{
  "arch": "resnext",
  "dataset": "short English words printed on busy colour backdrops",
  "train_examples": 45211,
  "rotation_deg": 5,
  "targets": ["case"],
  "avg_pool_shortcut": false,
  "lr": 0.028,
  "momentum": 0.85,
  "nesterov": false,
  "orthogonalizer": "newton_schulz_5",
  "adamw_lr_other_params": 0.0015,
  "grad_clip": 1.0,
  "ema_decay": 0.995,
  "warmup_steps": 890
}
Rows from block 3 of a small image classifier, named by matrix and row number. Rows with one number belong to one channel. Each number is 200 + 20 x the weight over its row's rms, rounded and kept within 0 to 999. All counts start at 0.
After each channel's rows are labels from the 100 images, of 14976, where the channel reaches its highest value: "responds to" is what is common among them. Only what is clearly more common there than usual is listed. The data: short English words printed on busy colour backdrops. In brackets: how many of the 100, against the usual share in percent.
# convs1: grouped (8 groups) 3x3 conv (model.blocks.3.convs.1.weight, 112x14x3x3, each kernel summed), inputs within the group 0-13
# convs2: expand pointwise conv (model.blocks.3.convs.2.weight, 224x112x1x1, transposed), outputs 0-74

convs1.35,214,193,193,217,195,199,192,167,200,182,158,164,218,209
convs2.35,167,171,188,193,204,193,225,196,201,207,187,193,206,199,220,200,208,208,242,226,199,198,175,197,194,190,210,223,177,184,191,171,229,208,192,190,178,194,198,194,195,197,209,222,178,198,221,228,196,204,209,164,158,229,210,249,202,202,200,174,205,211,204,184,219,214,174,179,181,224,193,236,206,179,181
responds to: the letter o (72 vs 32.7); black ink (39 vs 8.2); white ink (27 vs 8.3)

convs1.1,220,196,179,189,211,190,168,190,213,225,193,152,200,211
convs2.1,146,241,201,204,191,189,234,206,190,205,196,226,203,220,203,190,182,153,254,181,200,178,190,220,194,213,196,205,165,202,188,208,188,152,206,182,189,188,204,193,203,197,217,219,197,192,201,216,189,182,193,152,223,196,216,214,170,209,195,217,197,203,225,217,227,189,202,186,178,227,180,164,215,200,198
responds to: the letter o (62 vs 32.7); black ink (36 vs 8.2)

convs1.60,187,200,202,200,200,204,174,191,165,161,170,188,230,196
convs2.60,237,224,183,196,229,187,199,199,187,213,212,225,183,202,169,196,164,195,202,190,203,176,193,213,197,209,198,180,224,233,197,197,193,174,226,178,153,173,239,201,218,221,221,202,167,219,204,172,174,167,202,222,204,188,189,179,200,194,190,183,200,211,185,200,177,239,191,201,212,167,196,180,213,210,202
responds to: the letter t (61 vs 23.3)

convs1.26,210,175,179,210,201,177,201,231,163,203,171,220,186,199
convs2.26,200,191,215,199,181,186,188,200,174,179,201,241,192,220,162,190,209,215,205,219,190,225,223,209,225,191,210,225,169,231,196,183,150,193,160,196,210,188,159,180,207,190,189,210,198,205,239,219,149,210,213,144,164,166,189,191,193,168,163,215,200,186,208,199,205,183,191,206,204,208,178,188,189,215,193
responds to: bold (77 vs 45.7)

convs1.45,224,224,161,190,191,213,187,183,184,184,201,208,224,230
convs2.45,193,228,174,191,205,221,143,198,194,200,169,200,199,205,197,197,218,192,171,210,229,172,147,191,169,194,202,183,183,215,207,162,181,187,186,213,228,220,208,244,211,193,215,202,207,226,164,156,192,208,211,194,199,179,179,228,218,245,157,160,199,187,211,207,182,191,213,185,205,172,203,201,196,219,232
responds to: the letter g (42 vs 10.7); white ink (30 vs 8.3); the letter y (27 vs 6); yellow ink (26 vs 8)

convs1.100,195,223,183,196,184,208,206,163,176,240,201,171,206,199
convs2.100,223,175,176,200,192,188,188,209,194,227,228,190,209,197,161,197,233,197,198,205,188,202,189,208,175,204,208,161,209,203,201,204,217,198,211,185,169,208,190,195,201,198,269,198,172,245,160,196,172,182,165,196,218,223,233,181,195,196,251,224,200,206,218,202,215,206,216,176,229,195,206,183,206,231,202
responds to: black ink (27 vs 8.2)

convs1.46,188,193,178,216,223,206,162,204,168,166,204,193,219,199
convs2.46,176,171,252,180,220,214,201,207,184,163,205,208,223,207,193,197,194,180,176,213,198,191,170,197,223,209,198,211,159,226,202,182,182,183,205,218,201,192,230,202,213,180,192,197,202,186,191,164,205,211,216,222,159,185,211,212,214,210,211,199,209,207,222,189,186,197,172,190,196,218,202,183,197,202,199
responds to: white ink (30 vs 8.3)

convs1.33,192,221,225,186,169,187,225,223,171,202,196,178,195,174
convs2.33,153,197,218,190,203,212,209,199,204,210,181,223,172,202,157,195,154,207,222,174,182,189,202,182,229,223,198,223,255,173,196,167,204,200,203,206,202,208,219,211,197,202,174,212,217,182,174,205,181,185,195,178,176,225,225,227,204,182,197,201,194,192,174,214,222,226,155,211,180,243,207,196,197,207,199
responds to: white ink (34 vs 8.3); black ink (30 vs 8.2)

convs1.93,167,184,204,225,176,163,193,213,226,219,186,208,188,195
convs2.93,169,188,176,208,207,202,153,199,144,198,188,217,202,198,203,202,205,236,177,198,179,211,209,203,199,198,195,165,189,171,213,182,197,208,241,234,241,208,188,184,202,214,218,197,165,223,193,204,182,165,173,177,156,175,209,175,201,184,204,194,199,192,152,217,202,200,225,205,219,203,215,215,193,179,171
responds to: the letter p (54 vs 12.8); black ink (26 vs 8.2)

convs1.70,236,184,179,190,170,189,216,180,183,183,205,199,199,164
convs2.70,157,249,211,188,202,197,230,194,210,179,201,171,203,201,169,196,206,206,214,212,230,217,231,203,238,175,193,188,192,173,194,195,193,205,218,214,196,216,211,177,204,228,196,174,231,198,224,226,189,189,183,219,218,213,220,219,234,167,160,236,196,199,221,218,216,210,197,223,222,167,195,222,217,220,196
responds to: the letter e (78 vs 35.7)

convs1.97,203,203,210,189,185,206,192,200,176,226,159,162,207,226
convs2.97,159,219,190,213,203,193,192,199,205,193,216,195,218,196,197,200,198,193,236,152,250,188,199,217,218,192,211,243,178,219,211,230,215,191,194,215,223,205,200,210,198,221,202,189,198,204,196,197,210,246,180,186,211,214,173,163,205,231,227,206,190,204,217,218,179,144,196,177,220,213,183,186,197,178,214
responds to: the letter r (63 vs 22.9)

convs1.11,194,173,167,198,207,222,174,201,211,208,164,192,172,216
convs2.11,207,205,202,201,217,222,194,202,152,200,183,203,190,202,182,196,175,130,207,209,207,213,241,211,221,177,208,251,183,207,191,225,180,183,260,178,148,197,199,213,205,190,227,219,240,175,205,200,211,178,175,201,227,211,182,187,205,226,201,199,204,199,190,206,207,169,226,204,222,197,187,222,200,191,181
responds to: black ink (30 vs 8.2)

convs1.101,202,177,184,199,233,182,206,230,184,214,197,217,192,159
convs2.101,230,185,186,196,196,192,217,203,188,198,208,202,200,191,192,205,139,241,170,203,194,179,220,218,200,162,195,231,243,213,210,214,197,212,179,202,189,196,181,217,207,189,226,200,193,185,227,186,152,226,189,255,200,208,176,203,189,194,163,228,196,200,210,209,194,189,224,213,199,206,196,174,194,239,178
responds to: yellow ink (27 vs 8)

convs1.78,217,197,183,201,175,185,172,189,181,175,182,223,203,164
convs2.78,224,234,212,182,218,197,229,202,196,206,185,224,192,204,206,206,237,185,201,186,203,188,191,202,236,170,199,200,194,166,198,220,185,182,184,178,213,179,204,191,202,161,201,197,219,196,176,178,201,178,162,223,228,173,181,192,199,219,180,187,204,210,212,222,239,187,207,187,201,214,193,184,195,202,213
responds to: the letter s (38 vs 16.7)

convs1.85,196,222,203,181,168,184,194,176,234,186,174,181,188,216
convs2.85,228,195,224,199,209,195,217,197,251,206,202,179,222,189,203,200,178,178,203,202,193,215,202,219,206,204,199,220,205,201,184,195,187,226,150,199,209,226,215,178,201,205,226,178,210,198,179,186,229,282,220,214,222,200,180,191,183,190,171,199,200,181,190,178,205,183,203,203,172,190,169,193,198,189,183
responds to: capitals (67 vs 32.8); the letter t (58 vs 23.3)

convs1.99,201,202,180,192,157,251,194,191,187,215,208,208,192,202
convs2.99,216,193,213,185,201,185,166,208,223,187,193,166,182,195,186,193,187,197,204,236,181,187,204,178,164,178,210,212,168,148,208,201,178,204,191,239,231,210,234,209,208,194,217,187,148,206,180,209,231,171,211,182,247,158,203,201,197,203,222,196,192,183,176,209,195,202,223,216,176,220,218,201,198,241,215
responds to: the letter l (58 vs 22.6); the letter i (55 vs 23.5)

convs1.31,164,199,191,189,217,180,229,175,167,211,188,195,199,222
convs2.31,192,201,177,213,217,205,216,211,185,229,215,200,213,197,188,197,159,204,212,187,210,208,202,189,181,208,185,189,213,180,203,211,217,180,221,195,169,219,200,178,195,199,175,218,185,171,207,214,190,192,211,188,201,216,179,214,209,222,216,182,199,194,210,212,197,256,219,228,214,239,193,211,191,205,204
responds to: the letter t (51 vs 23.3); yellow ink (26 vs 8); white ink (26 vs 8.3)

convs1.19,205,196,204,186,213,170,210,180,179,199,161,224,169,183
convs2.19,190,231,199,188,184,211,233,208,216,185,192,166,198,205,189,203,188,210,205,202,234,196,193,169,209,212,229,179,192,193,204,197,181,182,213,219,204,202,180,203,207,253,200,233,207,184,222,204,185,180,214,189,179,210,186,216,176,184,221,199,203,197,185,185,168,184,218,214,181,213,196,229,192,199,219
responds to: small letters (71 vs 33.9); the letter i (64 vs 23.5)

convs1.34,216,221,178,232,217,162,194,188,218,177,193,182,185,203
convs2.34,173,225,180,211,198,194,206,202,202,213,225,195,226,209,268,201,188,196,213,123,206,210,161,185,167,199,201,162,188,184,203,214,212,208,166,207,219,170,202,201,198,198,185,204,237,149,214,206,226,213,199,209,199,207,230,229,192,218,197,176,197,187,197,167,171,227,146,196,204,192,213,210,191,162,199
responds to: the letter o (71 vs 32.7); white ink (30 vs 8.3); black ink (27 vs 8.2)

convs1.18,188,218,213,205,195,212,188,207,236,192,195,198,212,145
convs2.18,217,183,215,209,211,189,151,205,211,197,162,204,229,197,186,211,176,231,183,197,192,212,227,178,179,205,215,228,181,204,193,191,219,192,161,209,177,213,214,175,196,221,222,201,221,195,193,196,188,169,202,231,248,176,200,240,183,196,180,202,196,191,191,186,215,188,193,206,205,165,208,194,201,186,218
responds to: the letter i (59 vs 23.5); black ink (28 vs 8.2); white ink (27 vs 8.3)

convs1.67,207,204,179,199,210,216,165,173,185,196,212,194,152,199
convs2.67,222,228,222,196,200,194,183,196,201,209,181,215,217,205,211,199,184,237,193,214,168,206,231,166,250,206,210,182,201,183,202,199,196,209,162,156,182,226,202,201,204,177,173,196,207,202,187,189,226,188,219,214,195,179,201,198,179,209,173,199,204,198,223,189,231,200,189,175,198,179,165,200,194,211,228
responds to: the letter e (88 vs 35.7); small letters (60 vs 33.9)

convs1.105,190,206,229,192,175,240,199,160,183,189,212,190,200,207
convs2.105,182,208,219,182,193,215,237,206,210,179,184,226,202,179,208,198,222,226,167,222,212,206,183,166,221,180,190,201,204,184,188,181,209,248,173,197,208,196,212,199,204,217,195,199,171,194,192,182,194,231,196,210,238,203,178,162,234,210,192,196,194,195,196,177,147,167,144,207,170,188,212,212,205,212,217
responds to: the letter l (60 vs 22.6); white ink (25 vs 8.3)

convs1.88,227,237,205,192,220,224,202,193,167,210,178,186,221,209
convs2.88,231,199,201,205,189,215,241,198,206,203,226,182,215,199,192,207,194,200,234,198,234,198,225,243,223,228,195,186,180,182,201,191,197,137,194,183,167,211,189,181,205,201,190,247,229,207,199,227,210,172,174,205,177,210,181,176,206,200,231,209,204,189,181,191,205,179,240,209,197,186,194,212,206,245,204
responds to: black ink (26 vs 8.2)

convs1.14,187,197,177,179,217,173,208,186,179,223,161,202,177,187
convs2.14,190,200,201,224,197,188,179,195,232,191,239,171,231,190,198,205,163,229,249,176,238,185,188,230,174,197,203,175,212,219,216,206,182,215,155,176,216,185,180,203,200,229,203,219,184,214,206,245,159,206,202,174,206,174,224,211,203,207,175,214,199,202,199,186,222,216,215,182,204,198,193,200,210,226,190
responds to: capitals (73 vs 32.8); the letter a (64 vs 35.5)

convs1.57,200,198,223,167,215,181,192,176,169,165,189,191,191,182
convs2.57,215,221,218,199,196,193,212,200,201,200,200,191,227,215,191,194,169,127,176,214,217,207,205,198,227,215,199,198,195,178,205,188,196,231,199,196,175,186,184,205,198,188,178,206,188,184,174,174,198,212,207,176,188,225,199,233,210,203,197,188,201,194,219,236,234,202,175,199,219,224,192,202,196,186,225
responds to: the letter t (60 vs 23.3); small letters (60 vs 33.9); the letter i (56 vs 23.5)

convs1.37,225,202,193,179,204,216,200,182,180,172,158,204,174,185
convs2.37,164,174,228,195,199,212,202,206,233,198,206,177,235,197,214,204,211,221,213,184,231,173,175,173,190,185,198,149,183,180,190,206,189,157,170,215,212,196,190,214,206,205,202,189,197,236,219,189,233,250,196,215,215,191,180,181,211,210,164,187,210,196,189,166,167,204,142,167,214,199,195,200,200,199,173
responds to: black ink (30 vs 8.2)

convs1.25,182,204,191,205,243,170,207,176,171,204,209,206,212,175
convs2.25,208,213,219,191,221,193,227,207,223,203,189,172,197,203,164,183,206,183,209,201,237,199,197,202,205,222,205,212,193,208,210,240,199,174,187,174,199,189,176,196,197,208,168,198,191,160,215,201,173,231,212,238,228,215,229,191,206,226,240,218,205,214,221,198,160,229,202,172,202,177,224,171,196,190,213
responds to: capitals (80 vs 32.8); white ink (34 vs 8.3); ink: black (25 vs 8.2)

convs1.47,189,209,167,172,225,203,190,196,182,153,205,190,211,203
convs2.47,215,226,222,233,218,193,214,189,176,198,221,191,185,211,218,203,219,235,148,161,212,206,171,220,227,242,194,207,186,179,203,219,189,144,188,214,211,209,184,219,213,177,215,225,225,217,186,195,209,208,208,204,174,190,191,161,201,212,223,197,203,210,207,180,189,198,160,173,199,199,206,208,205,181,219
responds to: yellow ink (29 vs 8)

convs1.50,187,194,215,201,243,227,172,179,194,170,197,198,213,214
convs2.50,224,227,200,215,189,218,200,206,221,186,155,184,235,207,245,203,204,213,196,225,220,211,209,195,177,202,193,222,191,234,194,213,191,229,200,199,182,205,243,226,205,178,144,219,168,191,173,188,217,193,204,209,146,209,225,200,234,205,199,213,201,186,199,188,212,241,194,195,190,156,194,194,207,203,198
responds to: the letter h (37 vs 12.8); white ink (34 vs 8.3)

convs1.91,181,187,184,190,196,234,167,167,206,179,193,228,200,200
convs2.91,209,251,167,210,214,186,185,204,226,194,192,187,207,199,214,198,192,202,229,152,216,179,248,265,209,202,187,210,219,231,198,205,166,171,229,171,183,201,190,230,207,201,214,206,183,209,208,229,194,197,201,227,237,193,210,210,187,253,179,199,202,208,230,187,193,179,185,223,207,201,214,190,200,236,193
responds to: the letter b (33 vs 10.6)

convs1.0,206,175,187,172,203,216,186,216,197,213,166,179,162,199
convs2.0,194,229,250,187,191,190,195,205,192,214,170,205,216,200,180,201,193,172,221,198,197,215,236,213,223,182,205,190,196,172,210,191,211,175,167,248,209,203,228,224,205,207,199,233,202,172,236,219,212,185,202,239,216,231,193,190,188,170,196,210,208,212,243,171,216,183,194,187,226,167,199,202,201,200,207
responds to: the letter e (67 vs 35.7)

convs1.110,216,190,237,207,183,195,207,179,154,197,223,194,191,217
convs2.110,218,167,219,214,206,201,155,211,182,210,224,221,205,191,190,192,204,187,192,233,171,217,181,161,163,229,196,193,142,200,190,212,204,220,174,180,127,174,195,198,196,185,190,212,161,182,180,210,204,199,188,182,188,201,206,193,186,208,251,203,198,178,184,252,248,190,193,212,199,181,205,177,217,215,221
responds to: the letter d (45 vs 15.1); black ink (26 vs 8.2)

convs1.80,203,176,183,187,190,150,214,224,197,191,184,175,202,185
convs2.80,182,209,234,175,184,209,194,202,243,189,220,204,218,197,246,193,222,215,170,241,206,206,146,202,204,185,181,194,157,193,195,203,194,250,156,213,194,189,204,218,200,189,233,195,227,244,202,214,209,194,209,180,181,205,204,222,203,192,234,204,201,208,207,235,222,185,212,163,228,217,209,193,209,196,196
responds to: the letter b (27 vs 10.6)

convs1.49,207,195,182,187,214,182,187,208,214,138,193,201,200,187
convs2.49,196,201,228,218,212,212,215,201,198,193,165,218,213,200,177,193,217,232,216,181,194,183,170,204,176,221,191,206,171,208,198,170,208,182,202,193,218,204,210,172,214,221,219,223,209,194,182,229,189,194,182,201,195,177,185,250,177,208,219,200,203,174,219,231,236,233,233,193,212,221,188,228,214,188,210
responds to: first letter capital (60 vs 33.4); white ink (32 vs 8.3)

convs1.79,225,196,193,187,199,184,160,192,195,180,216,230,205,235
convs2.79,179,208,208,199,208,199,188,196,226,202,194,252,195,211,217,203,187,153,252,228,203,170,187,173,193,215,213,161,215,184,200,183,202,166,174,186,178,194,179,188,211,208,190,185,225,179,187,227,195,247,190,204,196,193,198,195,203,204,192,190,201,198,255,234,209,184,233,191,204,172,199,194,206,188,229
responds to: the letter e (76 vs 35.7)

convs1.106,230,164,206,228,173,200,201,172,194,186,188,181,198,183
convs2.106,202,250,231,217,218,214,192,198,204,199,221,215,237,209,202,206,193,221,210,221,201,190,209,178,239,187,209,224,179,189,175,212,168,194,216,194,202,201,219,240,186,173,215,191,188,182,213,218,206,246,187,149,214,203,192,196,226,175,190,223,192,205,184,183,212,184,164,189,209,204,185,195,197,198,216
responds to: capitals (65 vs 32.8); the letter c (30 vs 12.5); yellow ink (25 vs 8)

convs1.81,212,192,176,184,205,177,162,170,169,202,218,215,191,205
convs2.81,233,210,236,177,194,210,184,197,221,188,182,174,203,200,181,200,197,200,199,163,215,179,164,223,229,202,194,190,192,215,207,201,165,210,215,199,232,203,201,245,199,222,220,192,169,237,220,181,233,207,208,227,220,180,165,187,218,207,207,221,203,173,197,188,174,215,163,202,206,202,180,222,210,231,223
responds to: the letter t (54 vs 23.3)

convs1.42,177,186,212,198,188,196,208,205,168,183,197,238,179,165
convs2.42,208,188,224,178,212,202,232,202,212,200,204,199,198,199,181,197,212,214,222,223,158,200,177,167,189,198,209,236,206,223,200,175,197,203,200,199,239,209,200,180,198,203,221,209,188,204,196,203,225,194,163,176,194,185,216,182,228,173,227,200,199,204,182,159,221,260,227,205,187,179,200,190,189,190,213
responds to: first letter capital (76 vs 33.4); white ink (28 vs 8.3); black ink (26 vs 8.2)

convs1.48,214,215,196,167,218,210,165,191,192,229,208,168,192,218
convs2.48,180,175,195,231,186,204,246,201,191,203,241,210,214,197,207,192,217,229,188,153,200,209,164,192,178,201,196,167,198,233,208,238,198,181,192,173,224,208,193,238,212,198,162,197,223,185,182,194,210,214,178,182,195,184,208,181,225,207,210,219,205,188,201,162,184,260,161,203,198,234,178,195,190,201,205
responds to: black ink (32 vs 8.2); white ink (28 vs 8.3)

convs1.24,171,207,220,159,187,231,190,191,185,193,210,203,172,208
convs2.24,151,172,180,196,183,218,153,200,217,202,212,197,235,186,206,213,181,176,198,202,234,184,206,231,176,217,184,242,211,193,216,178,210,170,146,190,139,203,196,182,191,228,203,216,209,225,199,199,195,179,220,178,183,226,207,207,193,188,218,206,201,193,211,203,172,222,194,173,190,181,202,183,179,259,195
responds to: the letter i (54 vs 23.5); the letter t (50 vs 23.3)

convs1.89,198,231,203,208,230,216,176,172,171,194,204,224,221,213
convs2.89,166,172,195,198,206,189,176,197,190,202,184,177,170,201,180,195,171,195,203,172,241,211,214,190,215,245,191,225,187,161,202,202,182,230,197,208,215,174,198,191,206,230,222,208,203,194,178,185,209,231,225,172,216,198,209,190,200,245,212,190,197,212,203,180,169,206,194,192,179,210,195,208,177,208,218
responds to: the letter f (34 vs 8.6); black ink (28 vs 8.2)

convs1.98,192,184,195,210,231,192,224,207,147,184,213,213,194,190
convs2.98,218,178,211,189,199,239,233,201,197,200,206,222,182,201,225,202,236,181,212,191,185,197,177,184,189,208,210,208,184,202,198,244,192,224,201,165,213,185,192,202,202,163,215,170,181,222,197,231,280,206,224,197,191,209,207,151,218,182,241,184,201,207,185,207,189,177,179,189,197,203,199,212,206,161,195
responds to: first letter capital (61 vs 33.4); the letter c (49 vs 12.5)

convs1.74,172,211,221,229,228,179,177,192,206,227,224,200,190,186
convs2.74,202,220,170,179,204,190,203,202,158,192,174,215,167,205,175,195,190,178,209,198,226,217,203,221,229,192,212,157,175,208,183,187,215,200,215,231,220,222,230,195,204,189,206,207,172,200,188,193,212,224,236,195,126,203,202,198,223,210,192,192,199,203,212,200,219,210,164,174,205,196,208,200,199,246,220
responds to: white ink (28 vs 8.3)

convs1.68,188,191,220,179,208,195,165,233,179,164,187,194,195,215
convs2.68,198,195,208,210,215,200,200,198,142,205,204,216,227,199,222,202,215,172,182,175,185,214,188,230,244,181,197,196,248,171,177,225,228,189,203,238,193,210,141,202,206,222,173,203,179,205,171,214,173,209,214,173,179,200,163,200,173,186,190,208,207,193,189,202,208,194,185,230,203,187,187,177,189,229,184
responds to: small letters (66 vs 33.9); the letter t (55 vs 23.3)

convs1.21,180,160,167,208,201,190,217,235,197,200,176,215,193,207
convs2.21,198,211,182,229,197,202,233,202,186,195,227,209,210,195,220,193,204,188,204,205,154,215,210,223,211,203,187,178,215,201,203,209,208,179,193,200,179,188,150,219,200,197,191,235,203,154,181,204,173,182,197,201,214,215,218,239,219,209,195,189,200,223,196,162,220,194,171,225,198,233,209,203,189,153,193
responds to: capitals (64 vs 32.8); the letter r (49 vs 22.9); white ink (31 vs 8.3); the letter b (28 vs 10.6)

convs1.103,200,184,201,192,144,219,208,208,171,219,184,208,200,189
convs2.103,173,203,203,213,175,203,183,197,180,184,192,195,211,187,170,194,178,212,163,156,219,195,162,221,218,194,180,165,209,178,210,180,195,231,256,256,182,205,173,211,202,184,181,199,203,152,211,218,189,194,199,180,188,203,229,207,218,177,202,204,207,194,195,194,240,164,162,196,166,209,214,191,203,207,199
responds to: monospaced (36 vs 16.7); white ink (29 vs 8.3); yellow ink (26 vs 8)

convs1.66,213,219,188,175,178,213,184,211,178,226,185,202,156,204
convs2.66,198,212,201,220,196,195,181,199,236,218,234,207,208,209,211,196,168,214,178,214,199,178,219,185,238,189,212,217,219,226,202,171,224,207,241,197,188,202,201,218,199,212,220,202,234,188,197,192,205,220,212,245,242,223,201,169,147,192,238,191,199,200,239,213,213,218,210,164,191,189,201,211,188,214,221
responds to: the letter e (90 vs 35.7)

convs1.65,224,172,215,205,216,210,194,191,182,163,173,177,183,182
convs2.65,211,195,200,228,196,190,236,198,190,210,220,186,201,192,143,204,155,196,178,200,220,224,163,206,176,220,210,214,148,215,192,175,198,134,212,228,177,208,218,221,196,209,207,212,209,220,176,225,206,170,199,205,189,202,195,191,217,179,195,167,208,188,205,170,229,183,190,202,215,230,181,191,206,214,185
responds to: the letter e (77 vs 35.7); white ink (27 vs 8.3)

convs1.44,222,171,169,189,193,196,237,170,204,224,188,193,194,192
convs2.44,208,187,210,202,201,186,218,196,185,197,216,196,180,196,196,194,215,193,184,179,204,215,207,220,236,195,199,218,224,202,203,200,222,213,196,206,172,188,212,171,197,203,181,186,222,165,166,153,203,228,213,205,180,216,205,201,195,172,253,199,197,211,185,192,184,172,192,195,213,223,207,179,211,221,192
responds to: black ink (32 vs 8.2); white ink (28 vs 8.3)

convs1.51,189,212,175,166,223,212,186,206,208,176,222,167,210,181
convs2.51,191,178,180,211,207,233,174,197,190,208,219,230,202,214,224,201,193,193,217,223,205,212,230,178,152,169,212,193,227,186,202,212,201,221,202,202,216,205,185,216,197,200,205,212,211,206,197,216,157,186,215,150,190,183,200,202,203,186,222,192,198,198,188,206,178,195,190,200,191,194,193,204,205,204,220
responds to: white ink (30 vs 8.3); black ink (29 vs 8.2)

convs1.82,204,216,177,176,159,182,198,203,191,177,211,213,196,164
convs2.82,216,223,212,203,191,199,194,204,202,220,179,213,202,200,216,212,178,157,225,241,201,181,178,201,182,202,215,158,196,202,195,210,206,139,200,217,228,224,199,199,201,176,182,206,229,202,193,190,220,199,257,166,209,172,205,188,206,244,206,211,206,195,174,155,242,203,204,220,197,198,204,208,201,201,210
responds to: the letter s (44 vs 16.7); yellow ink (26 vs 8)

convs1.56,179,185,194,199,209,197,221,166,224,168,227,200,211,172
convs2.56,192,152,198,188,202,182,210,194,199,201,189,233,195,200,227,203,243,206,201,252,198,194,188,220,185,240,205,257,160,204,205,183,185,174,215,176,198,186,179,205,196,208,219,186,183,234,187,193,207,180,222,193,200,182,198,193,207,200,202,189,204,210,238,248,209,167,259,188,188,202,203,184,205,182,206
responds to: the letter p (38 vs 12.8); white ink (36 vs 8.3); black ink (25 vs 8.2)

convs1.6,201,163,147,195,201,220,200,200,196,196,187,228,196,202
convs2.6,195,218,224,188,205,208,184,199,174,198,223,225,187,178,196,201,190,199,199,177,202,215,239,187,232,202,189,185,209,209,184,180,194,198,217,199,196,200,190,195,206,208,184,213,221,196,238,164,191,148,155,181,192,217,210,219,227,211,157,197,199,194,215,203,193,215,147,204,217,222,185,248,204,196,192
responds to: the letter g (31 vs 10.7); black ink (25 vs 8.2)

convs1.23,183,192,170,183,205,184,194,199,230,207,206,210,187,150
convs2.23,185,197,218,197,177,193,230,200,203,196,202,212,165,197,199,178,194,189,203,194,233,201,221,208,185,196,221,223,234,177,197,210,191,225,210,182,258,190,203,184,194,186,173,204,188,189,190,197,183,174,209,187,229,217,226,240,193,187,203,201,193,175,205,216,193,195,170,207,206,170,213,200,201,196,201
responds to: yellow ink (34 vs 8); white ink (29 vs 8.3)

convs1.71,210,156,177,185,169,207,217,186,185,192,224,185,209,193
convs2.71,211,231,195,181,193,198,239,197,197,198,195,211,176,203,214,199,190,220,204,189,162,183,227,161,192,148,213,206,153,200,200,196,220,202,199,219,214,196,187,151,191,213,189,194,220,181,198,201,205,223,219,171,206,224,212,246,214,221,200,191,201,205,183,228,188,209,218,180,197,216,216,218,215,166,224
responds to: the letter l (48 vs 22.6)

convs1.10,204,188,226,216,205,187,202,192,189,185,157,190,160,219
convs2.10,214,208,218,177,200,200,173,196,180,192,172,191,198,201,203,174,175,223,188,203,184,190,211,178,191,200,229,222,180,179,211,182,199,213,227,226,202,182,193,188,188,201,209,205,175,215,227,236,207,211,201,209,211,212,222,249,182,195,199,201,210,204,217,204,222,153,253,227,190,207,224,238,193,229,192
responds to: the letter o (64 vs 32.7); black ink (32 vs 8.2); white ink (31 vs 8.3)

convs1.36,150,206,171,191,193,206,216,198,187,174,229,194,194,200
convs2.36,228,189,231,227,206,189,250,202,209,223,216,207,212,188,205,211,245,206,185,176,233,155,201,146,212,209,195,186,177,193,196,200,189,224,164,227,227,190,227,246,192,201,185,191,211,190,190,207,169,218,223,228,234,208,206,209,175,184,210,198,197,204,191,193,202,206,160,204,190,219,207,204,196,200,173
responds to: black ink (28 vs 8.2); white ink (26 vs 8.3)

convs1.107,223,170,202,202,217,187,192,186,230,168,208,197,201,238
convs2.107,208,211,197,187,205,207,202,213,173,183,184,185,226,202,186,200,200,212,200,205,162,206,248,171,240,200,197,188,195,144,197,189,197,208,197,219,223,220,197,199,209,216,182,193,193,192,221,226,215,218,233,198,232,204,187,196,178,197,234,190,200,203,196,210,196,152,156,221,200,214,198,192,197,197,187
responds to: the letter i (47 vs 23.5); white ink (29 vs 8.3)